A small encoder-decoder audio transcriber, trained from scratch: batches of 64.
Rows from block 6 of the audio encoder, named by matrix and row number. Rows with one number belong to one channel. Each number is 128 + 24 x the weight over the matrix's rms, rounded and kept within 0 to 255. All counts start at 0. Numbers have three digits each.
# convs1: first pointwise conv (encoder.blocks.6.convs.1.weight, 192x192x1), inputs 0-191
# convs3: second pointwise conv (encoder.blocks.6.convs.3.weight, 192x192x1, transposed), outputs 0-191
convs1.40:138143152143123140149127150131092062105122118162144133117106094133111114109067134135109131131122132135141146172142126113133105133130150138087182120055128131117150207156133110128149118136205117138125111153130120163076107116086116104059175128135141113137112122123138132057110105103114135144145136138162117144127117109139110096140133130157148106149142116129156165079150088131121125119163152142176133157122142128094139138119160097103137146079158142135142127105143138150139116156098162163109159110151126094158129123135147166142092156140104151156107146127112176146123125119133139106
convs3.40:137146119126134090142156158121147138142113097094162152107116119073184138103166091127158130103149166133150169148124124115159144119130140158162179117091145115130154101116146120141183139138150104123133147146132108169145141122185104153255106073138186124136107130115139158150169131157155142129136152165157128085144151143142164153108097102131150167136117136140180122106118153140126133125205116169163158172114110160130128103091126136133161132120191161134117119120107142113080133163107109135157130120073111113116181110142215169131168156127169106115161089120112108121124111142131082067
convs1.41:120148124100146138095107126119135139147125135109165149116103154133141130150173095132121105137140128130111136128147153112128127116101133115109144102094134141127154099134108148148118136151148139140105167097117149145128144135132139155107126131121126134128106141118099113162116169140152120138141113124102158139134130113143162109138121140147133098134121150158124137133164148093172135142094099146128151101164107099127138155122096088125116167124108115106100095134135112169131093128143135146134113119133097137120124118151130104121076133135121141127162105092097136118122154143127136138
convs3.41:138144124125144139111152108095136135130136136114137119138111115107112139129124101165124125160118140147139070133118129107119145102130149114125113131123093131128131124172121144109142110130107107115151122144142130132133141130134099132144135133143087143123130105093118155177149116108113139171127116144126116167098097100124107153093125132169119125151114103115127121181138160152168098154129152132148135126097138103138108161110120129153140143115127158128140093139122166112113117164116149143130155140123120130117127159154114169151135135130120097146147158130116121124109128157131103089
convs1.42:134134074118076122129154114121123134108108131119117124125107109136112132213096106189082117157151128110123133107134157105145126111106138121149053118131134134134122142125151108141134103151111130120116112150138156114178156156161137153141112115156170109165167090160148098114148119088164123147072132130170122132102103139114139095201146132155101174131114164132096118149181144119126157137128145101121084123089119129159156126119083123121075123135156062108142104104144111076141143175109117145095077076150118123155134146166119134131125138106153124136114103164135169111115144147112116087
convs3.42:153131131132129138149150136115099104099101158131122115123140116142160093211129106155126092066097105105127140107157116127082121131125110139120132130131153123133129100098137109113131185153137174104149179174160121141125144121128138163121084123152138144114128166144109101173127128171100178148094145140144130102127125146136152150139137123135130133136160159173172103116117108119122149107153120133139106173126095120101146092145095123149104116088113138160103122115119116048154116136158116162166078135130115116115129127120100132141109128095122075154120135130145119097126130140085109204
convs1.43:127127125095178134119083096124128110120129085087087180141151127103116095102132132152142093091135141159110105110145179088107124139138179147113169146121093099100094056096128114140147104114137121142136140141111129124097164122105090116132182116167150099149114145153100115119126139152147152140147095115130142171127122123151117159138115112126124119121163076143137111137098157140128110155115169140141153103154129135148121115176170145137155119115115144109140126111135128123086118124155094140125154068092124165134115163071148180141120157120167150096134117150117103151151096120120140163
convs3.43:140147140151135131123121129127132065155142117096081095130159129163116115101117116172149117159099089135095138131076125106129120104102131092158133121113116121121120138160058144131136125132122122136116135152169165144150118165164197138138128133124161132092127166119118188143127114135114128122111126117104081109104161153124168177110112124152134136132059144126171159162127120143122148146131132089164165173154109137161046159132209145089184096111172126138131161088162131131175129161094149144114134152138128123185130135085210170102077138117121135132128134122138103145141135123155152113
convs1.44:132110141085136126119144140125128129154119124096093141111141132130123156180135138127123128180096093111128179123131103121164153167127139130099144069092168116073135126097122146149118144148118096145138132129148040104083087114148107123155161122158128115164147123109152112155148129135135123117183125106115114147117123140133138147119156134099137127145083150130141112136110144143101139136084132085137137121130162124167146076147134127144088144146159173108119153111148117062059143111139184146109107139116095115144137139113134084089125160168114114134119101106135105132129117122141133147
convs3.44:149097120105133108106125189106121106143187126141064128122116143114074117172109204098143112105104109092121114112201135127164157059139105112165099093120123120131111149088124104138121127139127121126170206138146128096106087096073136169132099130102109124107144140093119155166153136111102158130057133133147132167132121130122087113085130090098125140106140175103120134079119104084105086145117074115107140151128127130115137092138157110117089158150114116111110137116113119136112142092146128127097167156108134119148104087109152099099137117150129109151106119101140084127087102129099118133
convs1.45:134091150172096133160122129131140127140133147146116135162171147137118144132120123135094116170133111111090093192119159183104118120137132125140118139115101139130130136071114120122160136148091104123150128129105118108185124151124152126130161153094160105169149141144109136126145151078111119112114138116083136127143159111137084124098115080120161124133107094124109106109093143149153092145126130089131114169110136131123143178142158115144076117149102097138124148164116145076110120104137146156145125179153156162149139164107132138131123110060098135128100165143116121134154132147137129106
convs3.45:124134133164084167097148134131132145144097113156130109168121151130143160096133114114114121160153141104141137137110133124131097130110171144122163121111140166113132113125115157125139120128122130157119076115165157096141113150130109137104123151142121110130185083097148081088082087131152127135088117156138133135145146112120121093109127119115139168126126114146144102193125135129113119128116158070125102117139124111145173181114124122128107105132132128133105114130109119126117146157135146080110165127130083095080120152151151190129139126168127189123133105138114145123153122123106133129
convs1.46:101120097111103135145134121134129132119138145129134092124128144147149147151127089107094124127087116123107112125139104135142123154168146114136161127098143118134131113139132096156122148158107104143189134165140046086121158133120127149145114096147108151147130099144128144098100143150115134143151145123149103133118138111130150153169136125122136117123114124105152123121082081093113151116087142145117101164092142119085108173136117128105144144112113155112133085078124172009114147124152163122160117090119126130140098137133104075101124117141137118157129123162133136098179111119107146086
convs3.46:107104137132140092134109124151092069154100156101135098139107134127100126176144155101104105145145098117128124110145133150162129101096128124150111113109141102126128138130142106152086140061131185110126134134112108117135120156130151117110134105164119135129095100104122131108146126082157110146117140118095139089134106201145128106179121135136116150141127160134117158121107181162083108151159103131098163126128156124093116148147135121130191171116105101108124121158125138136091176116173101111129169113149135088097158170136115152115123140119105138143139109126148096146124103081171129107
convs1.47:133160142146108110139114129155155131133160066130154209080141161121118151149142213088148119102134128121148127103127177135106100169157144138097108108149114095109146118215128138117125161078129101105141134160165166105120107120148137123144132158145177072127117142165125109041175157146130125125080175133115164134113116099140112097142132128103138151105149104099152139117137110121136116103109129158117125108138152134173176101132103134093105135184132117137122120160154147093175145150159176109142138125107111118112116137085112128130080124115127151128153119165149160128142122109090108153
convs3.47:123099175122159156118122112137119093170095132118159151131154113125118105093143151120132135132194148139110152097088126140140134107100178127073105124123103114121122042092134134149138187150106119139129088141091138169128142181126116117134132128138098135141069140134169096218126194131109132139098161103121107053104120145122133123125159155151143067126111115133147122103137151146107136174108153178113087140126106133128138189172119103162060155140114099159108134113102145152114137140164109130107113102155128137113129146168115089115118133149148065191162140115103154131130143134085118121
convs1.48:109095112122123119132127129141111130110134113146126149144124111135141115105133135116165149112164152131131118131149086099130093113101117107172112111161138145161124147102084124117117150119144107107128132157115126146129086142117121099082129113143075144115145110119106141134136118155137114152147154139130101153162121145117115180134109145122097107157113131136144134087133149145102152119138137121109112149137138150114149151114147125124118106130160135138131143093137115132144105122096139183205115099103087099176122106122127109142172101163129133137160109120130132125142114145170168141
convs3.48:125093118194129149128133121131140119137145131115125101113137115150154160094135095140147099134138123140096130139128140165112135110095123149099066117130146100122108117128135092106097138130108147117135103117111149107104130135148098125102161129148146138161135145153123117116142128151127121133108157114149136108107124154103117118154129107138119159136147110128136100090112113107116178100116130126097140117113126109114144116110111156150151122136117157136111112123146133138100105140105111124121126137098158161140130108112161129094131126130097087144143115141127112117148120113133127129
convs1.49:109090059181181119144119146106131149135114113181139101123134134132161116129123119152092130136125158123107142071132171060126127157143108136146188059112097149128088113126103113157145125060115104134125088129114084116116174114184125164107138130105138146159165113128143090126139138114144089129141084157179160148115136107123128142183120169109139134125123130128072163143105178086098108162108123124132102107072142107134162089144141099138130140115127146077110102106145155129106133108100117107132127122150137068107143127135122133126090087121151152137164126145178122162162136125097126143
convs3.49:110134146092157127151122149151167126135090079136124107109158091159123149127160141112104085158127161105111167126098154120094134135143168102101163154108151114134099112123139130099204162177133121109119176131077126102144144177147152171128139100143171132118089141127171140158109157079145148101092109115091127146145146146150077131121173127144130120146133131148142125136177124130132086165129139116112210135142107172111123144170175121113150123125155121106179160095135107131105089094120090150170126143153141097173130116130181157127133067111124142101136140206093124166109160064137152147
convs1.50:132142142074165134132131128129118062130159140118149157129072139132121128110118149151103156176116110112140121068132136114150131133129130144169115143130150098100193090123156187156111087097097108115137130057142132108132131156110132107093108101101136137147146195114109082173129168139119157139123074135115154120129135128118118128111138148096123109116144107111148183134110139135128151130127154118152150099167051137154101139097141118121155111132127107075125156117136128136128124151112137102178121135127130124114118086114126135143123144147154144155168142118118146107118178129134137129
convs3.50:185123091122124137122097114125132167118130095127184071145119101138118144133131099121168142097111066122117096099102144134147127143129093125122140109159132145136133137110115108099128125108107119127130141105167126076137125133191108122143164160173143099108132130152125104122107144148097119118118140156105122145149124074156145088122122126123132096112152145118126131122225139120101143133163120121084107139102114131128136096108094145071174134100128097128156135130123108161157130115135142142106138102101117080131113107139143148120103114116110098154130142116136202100109122136149099137
convs1.51:140171142157082130123147154129133096145116127097124153127119130124140123094113149136083120129149132112118141145131139160094082088114137111123131136132117157130115137109094137147115141126142140152144096160106104135135135149133131100088130148127105135133112116161142133114123108123123113124090080141136165128118111121107134117107123126110150165132104136100143156154119149150135128131137097179170115116152117140180153143127113104132121130089140132171131126124137120147125113158066147131136111133146124143147113128143141156136112135160124132110134133133122114150108103117105101121
convs3.51:112141130142116116148154106135131127130106115115119108113137128140091136162131100143116139120139136110136140126109104132136115108134135115131092153137138114135119122137111119137112140117143139119107159117109099138159132116160128118114131139134126102109137135123134143143164132123141137092117101125131094090125135111117134091135162156126168093126109105138160135113117103152138115128142126148142146105139134133108116128118101104138109152123119121100131102107148131132105137135133104116148138128141113120146138143141136120142123123118120129121113096121113117081131171147159127123
convs1.52:125074112095117079108114088130155086170116121098125133162146104143163126122120071130121126097114137142092156104126144075105106157137093128115140112143141115095163146132094160155115106087127124121146136128117094087115117125134101110112165164106131136122128143140139094154119129141136096091127114121148148125118113108116166145159121142105114139135152118114112081100145154149118137150148130121149127145115147151074155106131099164146142098106144120190081155164157139177125140143130121111135122159159113127139151170075106108133103098126139144085119143095114147086132163123147139121
convs3.52:169166092146127142109120163143149151140137130107110102133133091092119142117109129151124132146149126129100116147122116124089145143110134125128145100149084146098105107155133099108125145095101115146164083138135130159191118119149168140095136141126085169133137090148140188109145134141095142122130098142135161100134129103129132071128123140174121135110159156102106168133097096128075156122134096095122115113147134084133134139156165095170104116118119166112080116134151147094148108138105140115143098146147149168138127133159103109147141108135112145160149133131163139128160134107081137109
convs1.53:103064079148066148160125128159108083128081135130136090153134136104120144144124146074080121157118146127167131128168131127128131174069117121150166099124147170121063133128090123124178138146122144112118150157140146145094135131083116099116211132139125115101141151128155135158128134177119127137103112157152141133145154162145122137152104109120108175123129106116114154122159161125108156158153153129124133137117150100124134129104162128125147145132112159107134141110132106115138143114138092133114104073128124211140117104084099095125161117125115125117131147127144123183085134140122120110
convs3.53:120136089117115103101132104145138140119117115105128116121158108173113102130124101116126114134134146126126153136129117130101150105115139150130108124085142118158116121121098151132112133124128094137137122142192080128093151153145129118159144133140122103142126088121149115158131156122116111120128101142111152122111126132136121136146103149130151151127100102135128126124120146134133152167156158135180148131167121124137133122115192136152159124127152110106081105128154132149123100089164119121161136148149151142119158099138153118124078147135114103169091100150129161122132113154160167123
convs1.54:121178139132130097141134144134143063115129132129107152124129112158089106120135159146103102121126150095126136150131071090102113164155144154085151117058129130129117153140125127112128155106138103094145114121127047174111120145157112100161159132134107128134148090157102112187069125122167146091181094114145115090136106142131112183080128116140104175110170111135107068090138082117182159143072117144149134137144094111146125081070150119127061113095146199119148131133093161114101131133111100140119122113115075124144136128139091099115106132105151118143092134135107131181168145102109137126
convs3.54:127130100092114137162145123145128113182170149147083103125127134105210156111162104117176159142091168124150130173104104151106136146172147130120147157138142109121177130171113113129133128132117105130029105135154147083114165158127129151163127188160133142146166120150132125090173173059125154145191140135165176104151156121178109143150129128128152141168129148117173143196123147186182136171152204124104124131137122140169141134098148131152146147158122168167158120155125113135120132133157161135161168126148136137107143194151084124124117125112120126150164123086166146146160134127100133153
convs1.55:152102134133143160104129070147140158101154121138172125120148141114127127111133095112099150098159171194126131154159086116093094094122120130119110127141135138140109130097125150145122091148128143121155122150088096126106113121105125127121125141084132124144136079145125107105114074139136155118153127141147084120138118111135155100158123127131115144127135136130134091107132129144149121135116131115160131083119134160155172129137142147122088166135132116131093136140145166159135143103173141214150133129142124134118149125140139186159157119171103094113082108113130153146102109116169134095
convs3.55:125148125144153057131124105109112151146112118109107142157086133101091143169093154151101122120155161129172126151106088122149146179138148129144162080105125129094140140121181140144149143118144131160172145129172103135157126093135148127137149112109102160115140128175140136152152141177126092098162116105119074109096147142095144204116150135175143116127139114148092127128101144148119134148126146115144092151118104145108125085143144107146117159126097153119113171121105117097144119106167113067179138076132124097126094115106099140140123127168112150117123078152115133152141104152092113087
convs1.56:129195099125154103124147123132142115087118119171146069141101122122119137099116148103120140138163105095149116111135158117115159187147117139171123150160158136151116150143111114128139119091102152114093108169139129079104104145131149114082127148152105162149215131156135119150105046114090133093093081124178180145156140129118140165160097170147126084095110124152138174148106046149121124154188119140129160115129122082098163167096143131110136108188113142151128107133114123115141131122143086128095126122114135108133135108150136113129144118109143129150117119111121135087134124118124131140
convs3.56:159116135168110140132157118122151155106143122152157144122130138163137113181107119128127155116128155159119161118146148136125119150114109128144126074123126145138095111164125119109124146087123122192124113121152143133125134086164188141100099123069119143127150152154110175134123129146108130126129085129182149191119140158094146204157146105128111117140134106120126093148170140163134145087105153082145109174109108137167051163168093129135105133100092137099149101118183130127094142134158138092151107094160157140072128147115127126139111170145165105119113116120142127116100089138154167137
convs1.57:125106121092124119111128106130152128129177107180106127155122095143144152143113120101116103158176153130145135130133121150155146108107124114102123102095130121120150109122109112133100124139121133124141129135130130120127130116129148128093124130098125125108136120134113173112167093133111141123127098125126138135125148134140136142120133129130118160123132142144125100129150092117145133136136088127141145117133122106113116134129130142145127104128123133157119111166145133137110120149120110164136142170150121098118138126089127145142146116153144152134113136144128103090130141118129170158
convs3.57:120133108127145111108141120128121122139144153110118150116124120156130154129126112141113160149119135147122136164113144146127123135140149150134161153132131132134136106116091126108118162159120122123170144114126140122137140117106111138124129139129131136122104116121146141147148158131125164124145095136131107108138115099118127133139127123161130130115156132153131142144129128119131116145148143115154124109133139133134130110119151122117127104136140108142118115115111180131126123140134137132135123115120132115127133112136120157141145114120109125130122162129129130141124128138134126125
convs1.58:114125128079100137156115160118142143145136177124121121123166075132162158112127157173104103113116164133091114119137099161118108077133128141149120113138134135142152103099141053130134107209145109110147127140101119127113130135146169121138113121150134165143102149132118131158120096123106134122155115134127124128165105128134110096101111112131117118113114154110139099123136151127096159131139106105108132116122094097169079125167128166107159125110132122138106127140097144156134112116113129147129140140118164136123097131087071172143114106131157144128105137139111173093127129118131114115
convs3.58:122148123111138114113152095159102120101145142131157118095154104141113123139097151088112131151151107115112115124109106126143138105135132142128117110112119151145146127121147131122116122134143141096121111106146118090135092121139138105110134109127123121126121136124121147121151104142083125115151148139119099115122169107121140176158110142091126130135138105138139135138136165129149149131150108130114110152170158129148123093144113154092101120159124139133156095153113151166163116129111133081153086143152196145097138149118111153132126159120128157126127096115119139068152105130094155131
convs1.59:089155132129082100145157146154122097124123138100124148138115139167145130170138118128137129126092117112118150120139047123110102156156096144140184149060097095119135130168098092096132111103089158136110083151097133174139203184139126086121132124161150146105137115124099117101124126138132147131114086127080125137119126113115146107129122135116177124121088141168119118150120097128156153104159122134146145116118133149156104106151134117141121077132113102141117091138134130164144139131115162227111112107092118150142142144173134162129099130110170172134121100115120148130116118138098120144
convs3.59:118149141141138133144138111116123112182115152128112129146142127131142134138130127109139140141094159188119110124147117131141113093179160125107126134151107093109159166127109137145151135185156126114127125148160141146128104141136177158127132112107165120109131123141095097148129131140140129089111146104164131131128118095131144164153137152114107112088125110171149063148059149162114154150128103103116158146099182096163140123145073127172137106097108157163156133107176121146123143133136185060144152146135135149100157156134205134149110127133073157141136079125146171132121099113111139137
convs1.60:154110126095136113123124144114129168127119139108146157118091118111133136103122127137093146109139131177145087103147160149125095165153138092109159100133111147142125107167110115137096111135127164134123086109154130080144136111133144098130102111124109108108107107145154148133128123122157133114099120107126136132115122115109136098169147143140146205130112148126137119161116172130156106108141149188130150132097165118117147114156150154161102149123116145115117133119112124152140135112089133144129104123170114155125130109112110133133121123149137121136130128109131146128088102126140150190
convs3.60:138157115099113125114120107155118150129116154136079178132097131130172138130147093130134132117149138169155102086150148118121084137176103146124121133105143132145109091098138162136097110149126124108105112107111102100119146120115106109135097136122123123122080133148149104127115120125094142153138111095113134131137136119157103090140117122133126103145125094168134124107128144108119130131122128178133132166135164136134107119177082149127106148129139149127118116130134148072131148139138131109101130104098138114120140168102122110120121145133130118133143078091119112127144077107120148132
convs1.61:132074148133164131156169114144071128144139137124113119152092105161131125153159085163085101102141132115127112095113154176125134139125134149105101140167125107172136105081131097119115157051094124087095134127097145114104096131185134134136129146147102155111119145164116133175143102127140140144099115149109127147120115123142115102120133151135192118137172131137136138157148064125141146130156131147102056140165108137130151148193173115127106117171135106137134141096123126155161132125124051139122118167159107126118130120115145091133168144131193112087112118121141119147149128139090160135
convs3.61:124098129106166121112149148147110091125166087127120092122133079149161131157124121145074118107135097102136165137113133107128082141141113129178157146158136149111165113121165110099132075090124132082139115178132137119143081149126128103182112118089146085119090154152155116133134130101137133170119117193166204140117143059143141076097119116095125101127124187109058147124070121113063114087189111115085134165086113074102097105121127125089169160100075131120141120139151094144165137128147104135095103144106118126142136130096145203124138076140111128133136164123157147133093155127106123156
convs1.62:136121146142146129105128120141131093153125121155100144096130094120130128144114147131204134159134106109149138161129218099139100174110134122133113135137124122112149184094130097149138096166131131112139118148114087087132162127099162102115096139140130094113111073101100128115113154112140123122139112148163111124159121116139098185138146122111073121124137114117138132087153144111136175117113143116139117111122122108176126125089105117137122128086136116115120120129149130173058146120113166121148142120136154109147114140188117161128135148136156131144124157141130100112144105138134077134
convs3.62:156170149145117110117117123098119107106113127116113155107125161115150152127124162151145160169138117136104128167131095137104189125175129100126115120110112081129111107097158119089105130134072105108116167148067074138093125094156137130113153109124137150154169152153125101165138101161117152148080079118127133063141113131126135151125122112147118179153125178087094123106108136115142141125066127135111179105105123137097129113123122096122155160148109206184098133094153117147179143108127175109125123148102108113094169126153134075147117143110108116137103162151112137135113084133126138101
convs1.63:144139140120087125141133170116150130118131149175098135124162133164137141088123187121152150161105139154123100163118198164100112114164127120122112127124129119100093144109107112143156133134127133123151115088100091070140134119127118128113095130161103164124124080127178129123139116192078137146128100121171102167137129125141150066101130115113087125135149096118104165138138107140135068098107071146145143097137102127119126109180200140159171150168133079154151103128123169129097181136125146177151137124123120106112138100095135152096147115115101109137119114157137172134097099135131150144
convs3.63:107133171134114152163113149115167134165098156130149154096129133205174115130149118144162144094092146144182160100114188156139093131117120107152124122116149112146128165153102102167126141140109168138155141163154144143090134172135118123121151156088120146147218077132103117144105158128155128149133094133119162150109120113132131130102106102112132133132150135100116122150151149140133116131184142136122130128186100148132148123131121096176142136113147123129164111127146120135117119164133143127155150160092098143128136099098180181111130141114087126137116057113171116142176120131145136145
convs1.64:149138135110139123106124130111146118094143139155159139098143102123059147116120129123144138171151128127148125151119149124159124105117138103114146097117127105140128150132144163091149158121141147126118125124164110110111153167159124160103145119150118105118129113156128162104127113112125121115130132133155171147077076160156122146123120108132121143113099135141108180150189162122132131113140113128150133078137134150138160130133114105137140109127144123142138139166130125126141153127147079121088108115180150112107125146110122144139121126149119123135164093083121152106111126113118164139
convs3.64:112148130134112150105141134164120128111130166125130114140075110118106113170143114107119130141148126141131143124126136138130154149151111140123086140136116175130139145098152158100136112105122113102097091131151125130109122144135156120124123151117129073112157109137129147166113091164111143109118127123123146115098135090163121130096126122109128113116108104079144099117140123128142109105100115108099130161141132160127153107151125156114155106123119126110133088110112111152128117148129137131180097099113124165099133172131101109114167130132125164170166101120134124104103119146124150121
convs1.65:115116138155145113166147116120146111143126053110120135147140116127146155097106077118109141133105119151144134133146168200106085091119102142175122130128140145112162096115123100144111122122129119140088122099102106117088091126146099129109159144146155130115161142135129112052096081104107127155143142126083128114107128153133144152116127136114132121138139152056124137166125133136139126117135142108146110123127073123122102085125149147129105130169122070117133102137118120095197157115134133102111121080133165094087123119135127137074125123094102135143130144123148144120138144122141100145
convs3.65:110102063124076127111140112164140124126124137107153108121163152104126112160091107134133108151121149127108182145136126099137123094139123130168135135114139116143146118134171058132123099143121129162086112142100077108096138132158191142156148122109122146123136113089101167095100118107128153113126158151095133137101123091123104146112109135116167099158123139141118152101111085138111111102163134133119173161109099128104119135144138095126134109111134081121089084110125156101151144142142158083113100103143135134114167130128118141147139111182167147113119172139089117122107096104097126122
convs1.66:102153134136127150099131179149122063134126114093135188147094119131104120069164144141140186198153151120113092141103168128118133111089126134124135127153139114067188100157161140137129126064068138142127120120086104105118080170124125131177115130126089112154120130125106103150150139161133134137088100134127136134141120119125127103138117138130133135135131094143171155153123121132120157132107135150124102135144133137122136137083130149116113154149130101095133104109134127138136154119175153073157151168112164130147169135160100133128151143125045139107123166123141161135126133140128122126
convs3.66:081103107132141156106178127123146171159157144132124159125122114130140115130120192155117092113130141139138166168148088136106099136084105087130102164129136128080140181143123119148123138092129162094137098141122109171119110132143112123241146151103114130108138124076116124104130084154116147109108063194109126088112085134138112117101107135093164115108180173130123081122099140185121151134183148114148125147105128164131184137152095131117097106119145151115153125105127077131165107102146142100097136075117114107156141153098137117145110097166168118097108109116143142132134097112111135168
convs1.67:115122133092104154165134156126120148128128118151106085071123125117124143129130106116106165098124165116153146145103088124183100126183125116071115108120135146143153141091174163135127131127140115111183127144142114149142135129094126178096095118111127173128120131124114138125076141137060141132188148121123131127117116144122140120111117137115135195140156140131123075177110138136104128121108149156135102160112101109179139097125134138159083122155145145136121116130131126239131116121138148130139112135113090120122133150169135113142148118157143144153123117140133153133130122117138122170
convs3.67:113136077125082108164131124098127151123047104136135103083156131163149127072079134099166111095109143081107136122136119163193137121148089106100137139114118133100087119107136165143133116146157119092201136155125091148150119090142118097093105165147073129069175133102128152130095139154125119110089112121147141100095114126117145131091153106139106101079136051114131119135123129118128105117159140108130105141145128141134097083161145102148096106147129092115111132115122154051107096132136124142165073106141099133138111095116144156101155128113131159164132137126088136121148159147108177136
convs1.68:140154110107208118144138147138113117133131093213148195126135089156125142142180130148123108110143101126083125131103077096159129172160135124096139142124129130098171139195115095114138153072135140105178100119147137138093120132071128134111119131123117122126099072113105145113138160112151132110139117130112106125148140122131106139086127148142096132151185133140171107128127173117199137146121144133107126112146136093156124151138108093154096151115141097134103124151125141135150126116141103155105167156115178120116129117126089117115114137146135170125157134094101137128182137117150103165
convs3.68:181146181161158132097108157160125171148134118116192134135102153139123123138150104117131095102176139185120154152160052094098159148119124194145119123086121167141119168153081140152096045107152106131140131207140217108096137168165162145163108067122117109149121154146112125123091147143134123112104103139142124114138127117151080137093188133104157133137120146113120153134162147153140153116110139152072143157130169126156148154130149157120121152139159099123130149145185086116155157113104134091081139098102116116145123136154143102144133098086138161125135087065189133143158144184143131150
convs1.69:141148158118163128104139147116133162146128150136146136172124143134109130092100164107091128110144122109121139124138127143105153104138148123149165119136133116145126162136101136132150139127141102139156129125140115100119126130123128124129148134126097131098124127104111111134132134133127113154154158122118121100089084131110102112102111122128119102143118126128101123138116139116114141128118120156118145127115141139135135143141131134128145140133117136121149105160132129109117129161137159144146130119141116109157144157107132137113134120144078142147105105142123094108107126110125129109
convs3.69:137133129100117153092128131125143134114115153157147146114141109113127131147140116142136143130129119126116113123124136123122112112128119137149136110117135128140085131124112129124136117153131119111134116133136150132143124105148111137121131080123115130129125131138126159122132100121138137132146125145132108120111126129131113136110143089126136124122115110128120165131138123122119144131109104143165116110094145111128098119135097163140145122136162138143144113110111146117127157114149107124120136141132109127114124132124133116148149140130121127103102120115129122136134144122105109105
convs1.70:119119165118147093133131138173135108114139113106137126161152149131116127087191147131152120148138139090137115143154178142111142117106103122172155139147152143137149085176122135139125136163077153129141116148146110148162126129069130135129117159155119151152114166108107144143103091132119117084115077138139129132156117126142132165097135129129143148120095152154125116170095146149111137141169148145126047136096138139129131163112123148113140144087139086115076109172114146110135130124131154111152149115090117077105113117146122181103090112123124127159123144122125099117086163136127124125
convs3.70:114125162128141178144102117112112156136125156126155095164135133097125111135095120138140099130136083118103146118129143118134154107110150124104115126142133136131140130158080098109116139124112104155099143141113108087137107119135097119107188166117122111150137132121131101125118124128105117102091170134138094130123133095098138141112179159146184137107169167141140113109108135131102149117151134126128127127150128096115171145127096119172094111157108145071151134189124113128111133111142159116132144144092152090121088139134126147123157101123108173139080118149124149113161136165132139163
convs1.71:131171141191128116137138140108169156120132094126129083090112144114120167119110102134121147131120137127108182115118193113141103129134142146121089112135152156093148132122121116110073133086097168147097122159112154153139147162135146165168123130128120120139081075109112107138145139151133117143080117134159146153134136124129144196039149137127149134127131182144135185148114134132120117105140125097148133142167167161178127148082141102096147175119156138140130090169131116093099109106131128145116133115109161139121153125116159129125109098117145103118116094109144169137129100120149130105
convs3.71:110103132173123144143202142136127137135144161112108122144124148135103155123102098101138080143153131134162112146100132151210161124106133117140112114147154115119153145136123143105114135122156130106166127162115138132176072162125102143121171098105119136149119137125081152077122134147166133116167102111112112136102127091130130098135154096108153110128170051129113142143147119122125129090112113139183107190138160144174121120149124169132126131133101128163144091136134153108126128117125124128132129095115117170125143173119149140119133139171091128158143110127127122109152129114099169124
convs1.72:131146143175101138123131148111116113136114106123118098188152159110210119074122189169141092133135143109123121073154094126086111096212119141159130153121110093098130169152127130125092121140088113135098125146104161154083165121156113095147099114118121113128145096104109134150108085172127115115207137107130105122150092123111132153124142112153115084119121139093132154093130238134150154114157163111129112140156167129101103138075100162135098166089167123134140124134100166073097142149131161128111133164120110169103103094151120070169190115177107148120118141127146126102155119109118118130
convs3.72:131185141135134123185096148145130107134165162118151127157155118105162123100124166116168126126070158153185121145173129154117149116116162150086130125112156164113140105132094140122143142152123154112123103130076156098181079156104129130150166128126118134167103132183097144114155170121149124130125137133124126100126151151125135129175130133219175182145140137185194125091116168172088126131123103126152133120103143142181193181125176148152110120143205093150165174141139132129152135123137139126136126161119148134179148194122082151160116176117124124178145159074131119150129172125096175186
convs1.73:130090115128133142113150108135094112142123128129142128123122112157089134107155093132174113175087109126144113136153129118123131142105123130104112116097114120108145126120083180125151134135159120123115156056069085113119104150125078146130104132141113129111120152127099123117128187156157114131130125132126148129143126115138108158066131151129130181125144152141093159117079136149108121145104112148131129134101131137130124122136091108118123130139161255110116160158134125168093125124147137105075170094109116109117120129134133216122111150117139144096133120124116144159139124130110173135
convs3.73:122092127103112144098093155138138119118130140136152102099110181157146125175153149100129096136139150119148110150138121121112120076119109159126144088112178087146133103185157080125094131153100154097129129160098165123102173124113120127085105137118111129112139120118171054162134142112158131155146151155071162099120166112113119137076151178135128078106147153152115142098133058103088147109073136083126169070081118112115131087089125125091141141120125114121104126134117149104092158106154114149144116114141125127161150125111125255175143130122106126096156148152161121081113104143119146121
convs1.74:128131123116169153131111115128128135135122125069130133145109110109092136114096100141132131118089160121136140128124127163158111165119141109078120108135148149138109125101101119111155140095133123166178135151193143156121145138165138161104181155128144113107193131112149122130120115148110136112153157121171138156118144120089150142137126131165116177125169126155067058093118121120094132128119115178128117128138167109114139071090097161137130136139160155148146103113116132132140138135136146071095152093087113131056125072142165080125096098131115125123106101116108104156127122134091121155
convs3.74:134169107140093153128136131110119146087128111148150143172126109090135145153170091149127115140142113129142130149154122113120114131186133168137136125130160178163156130115115132124135156133125080124145129111154138144144119119136139155113153121155132121153145097140107117156175111169089131152162125102163139134101109116127170129132156130142129146161139114104123197151134131114096123086090099105087105085121081104093155124144157125135105126084108154159105116122088117109131139157088127139121123123104136160098092131135105124117111146132119065128128105105140129133124129118155152143
convs1.75:101134124124125137136124114125121091122171136163120119115143147137102131134109158092125126161091109086147150131115159146133147138137171110105078150105157098108143185104115150151112123113141111163123145146129125098121091150117132123081105111142132175112085107122134141145125106153125142092145112137119154153128108101136153121162110082131078129090143172100098146182120056135121106139149124141115161135135117101132152129121134131152143168118111107134126120125121109145138149133124113066132130137149142093126169128137149150137127137117119162134100149141154127098172130120167117143
convs3.75:150143154151118124102079124147103160127132139101124108150105112112177136117143136140131160138138128172156138177139124125139156149165141123112102115151111123126169140096145159127106093138112152119140145116124122159115138113114114095129157070122113143129109153139155152147138108132126106075145151107143142100095130153143148120111104165118131118129101150137146142095112120132120120123093126102094135126136096120139157128141109144117140136065130146162166133137131089133125133111142156084085125139118128144141122116123161143160127157064117117123172109102117125099176110113125158116